Rows from block 4 of the decoder, named by matrix and row number. Rows with one number belong to one channel. Each number is 500 + 40 x the weight over its row's rms, rounded and kept within 0 to 999. All counts start at 0. Numbers have three digits each. After the name is the row's rms in percent of the matrix's.
# convs0: first 3x3 conv (decoder.decb.0.2.convs.0.weight, 192x192x3x3), inputs 24-31, a 3x3 kernel for each
# convs1: second 3x3 conv (decoder.decb.0.2.convs.1.weight, 192x192x3x3, transposed), outputs 24-31, a 3x3 kernel for each
convs0.81 053:560537493519487497420501422499503500420502518563488522554477621465528518467565539516523510491426511482486543469495528464481516464472549495507449476452486462483474511567518432497499428424504515493537446439495488501465
convs1.81 012:480433500508500501499502395466501501470495508485498500516497513511498501490495552432504501458500454500505494500502554372505508513538501493501485505508571553532503411435512499499500487446482422505543364506521511529506
convs0.82 133:487498502479486480502481502506562503501550497493528503554513488466451496542538515498507623480554520494476511470486499462500486449489500475485470453437509469504537497511547483500499495509502492494496482499479422448467
convs1.82 208:572530522551529549608581553416450519533498504514403506504442465488465494515538497490511493414483473457445493512513511432497433548501452551488508509522503556558560536513501488524518487497490506557529482525511453542506
convs0.83 138:496465452504512460490499494527527523504503535508561543577484408496498579549499526506453441609579500483519558496492511464517526499496495500492473495500504521531510500490495578517515509507485523518523535525499517500491
convs1.83 164:543537599390470455532500449414413503495572494477469473490537505544509526554579487480474512495401400515474493479520499510440469482493518449562489457509475518538600485521511482484442432500530534493487504509577587497466
convs0.84 071:487554520501500494554509487487415477497459500493503494482518541518556551500561496505497465520522513458524496500524471523512537507517509429495506506486499552499509490487523495499502501474498488509475506493428543585438
convs1.84 023:497514487501459471483499499481499492500480499477495600484503491506518466472507529492513446468477458530498487501500483464529516487545517502453496370489496521499508441509457440599539478559475478440420447477469502503537
convs0.85 069:611513526489477551498448508467498540485501513506568501521583485546503478518462497407522479474498464495497521496519508502528499524504559460460500509502485496494503484468501504483536445484509466504550469484491533489462
convs1.85 025:515453488559501502542513474483500499491490539470504573519482485514467519501500501499548453539595506504507519439567532447500500500449421482456496527474516557494516502559520512507505523523500499528510508527497410525551
convs0.86 060:576546496510505486454511490501496521491500504551507499513519514561596567595598485522500524497511476502447471506518477542501542501537485516520495490538490549501487509488467468543484477486486497508527483503548497508513
convs1.86 015:500502458513519460578508455427500501496551570444514502466507393521504499509505498480541512484534501502511500482501527435500556407499469493556470496609570541503526502492499527550523418544496446469502236500530467490508
convs0.87 085:500471504513495538606551531496522514499456485460498510479498496514501455499497489497525523494500468486388496506461527484500518488494532554535576496503527426423497483438482495501552495501534510535546499507498477521515
convs1.87 038:504499479493538502521645576528593490540587496416499488495493415567528453552517599513514441498496444514495375472484507483497512514548503580552539500440530408473469458513503453518518488581503448492506437470503494507529
convs0.88 136:529529508518541535501545543484464491500492486483456501498489450485460450460445414490445473462514528504523491481462475429462504497510518505535568480484504463480480486489496515483500522500499427467511465506513485535519
convs1.88 152:492484484521464457630529503535469517498487532526501559441476528565545448509450409477507527457495496512487467459468489464497529409514487510539537539550542531505564485489469476510491444506471497472506557529515502461457
convs0.89 078:412490566441477484490466422448498519484485500516509511509448358520460396511518491457491484529527452504510591549495506524499480515504498508467423457493534462527517474503506474441503500502500575502441575490490521557501
convs1.89 034:504511510510471522491534542484511488500506467510545499478498508556528508517519539493482513571541499509490494511467519499471513487471484511525580450495505496473495506484485528520550617645522519550516505518499507492526
convs0.90 067:532494510592442467547508499526506506488520502521469502460508644476509494509534513495590492512510493482561549499449476503490483518541490542513458500545505460529481470437364471448428500446480478479409386417435506425499
convs1.90 018:478438496481506503486515529494497520493525517290485493384490525494437506420487519475404407494506500535525571461492504505495578441502518485501529504511526519467508498484503451498502464510498487494511415502537502648581
convs0.91 110:513534503464564512474499515501499485508509494525513508420444492488478433528510473516520512550534529642569503492497482464462461455475479465475499545496525507449492448455501463487499500502562504534608559568513537512501
convs1.91 077:511535481518545516502527548526470462541508526577522485490505468581525475533528449483496452500484560535497527535544530518503533494468481581609505514542495499446499413470498509509493556502499552560563513499521508468473
convs0.92 136:527476491515481501549528507478502488471488492497506500583579521502499462558515445401484470455530443491521502493486454512526472540538543504535606534542557519547501523508487496456448499494505475482514499501496487509468
convs1.92 145:427457432501491476515498501483481483488494469465511478497503458519541553508509533517550511534548506497536559499532447509508520471510487456475451360469493472500483520554567546515557601535546537506521474511507493424518
convs0.93 107:501510546467508505522501534512501537544492485539488491629663496501500500528565500467508542516530505477571500509499496487421396487500521518512515537512501544511514377401472389462467486493500499503490483505477569582498
convs1.93 065:500556504505488422494478460508515508474509491393394472421461471598501526513472483491496492503552437497502515506521509478499504488509514518513498492503501501487447497467487555561508463498499423408510538494508610560512
convs0.94 139:499489485494504511531499469501533507491525519489496512492501426500499482506497503492466494495485458500555507502526495499487492503491498535585606508564642499524580525503453542497491531503506499493502500500501501492501
convs1.94 139:479491486487482492519532603519524533473505479441439472560501458526470460577501470478503443483512442509516445511499512520552535495556569519571549512514498513448431559527534519524536502501529535500496522509543501513499
convs0.95 066:497509488525501578482532529493511544448489560501502502497463485566492473657451457500489505411536482517477473528493498469505464538518493513486466496503435526504567497460471526517403577498503531510540550553586562494544
convs1.95 022:499516518526497601498489506476529539499513592406593503488501375515497498517502513495389373491464537497451534509488474499510452465457422441502499477500566482503502511473437563486478548505479509496501511497499465502503
convs0.96 069:470498550480496479490510550524500509502497428502461479547519486466488476573531489490505509476521484460498494465496504499517494496488496512451477513483481472555490478468503487417500499484572530507512509534607472592638
convs1.96 028:488501501486522503397486531496498508655619567474460473491465506497536535495537499539503564498497536513575510503500567517524609474515560495512522550520609568502533439500494474591484463530488447490600407488501402504509
convs0.97 136:526532518529534497502505498498502457475492500436486492492526497499494472434470426502492440415445466367434498511504502512500503505508499472543562445524494413420418523532537519525500488489482526567555479500500468489463
convs1.97 130:508449372526499416468495478472503499486538425457527462457496435386465489425583520504455490484436446492490430499502506532469564551498535574509520487508546477499540539454503514459470485485452569513512501488531482477503
convs0.98 149:490500482499502505520532513501504504501501509504517501598603568520523518481514510501494496510504507493508608508495505486470500454485496494500502443481497428456451495483496500499497510495500500499499507492500489493501
convs1.98 241:503478476541493501506493523479514503531518522483553599507455501510502469482455437494484478497501479470455471473471541492504555496512534554586502539480493550547504519449490559558489572551505483528569483478526519550467
convs0.99 107:502552531533559504474502569543562514540550491536508496600519514499469438465468449580548508515545462558502501520499503497492426511499444490519518440432470405490499473531521450527502493518499482501488506488478502469504
convs1.99 089:531488495510483427495507416473493469443461466442524451540522468490406466480452466455422412560634502488520502494508487531502542491523521498538537514497484469417463504514509492503495481475495482494470495489488488500501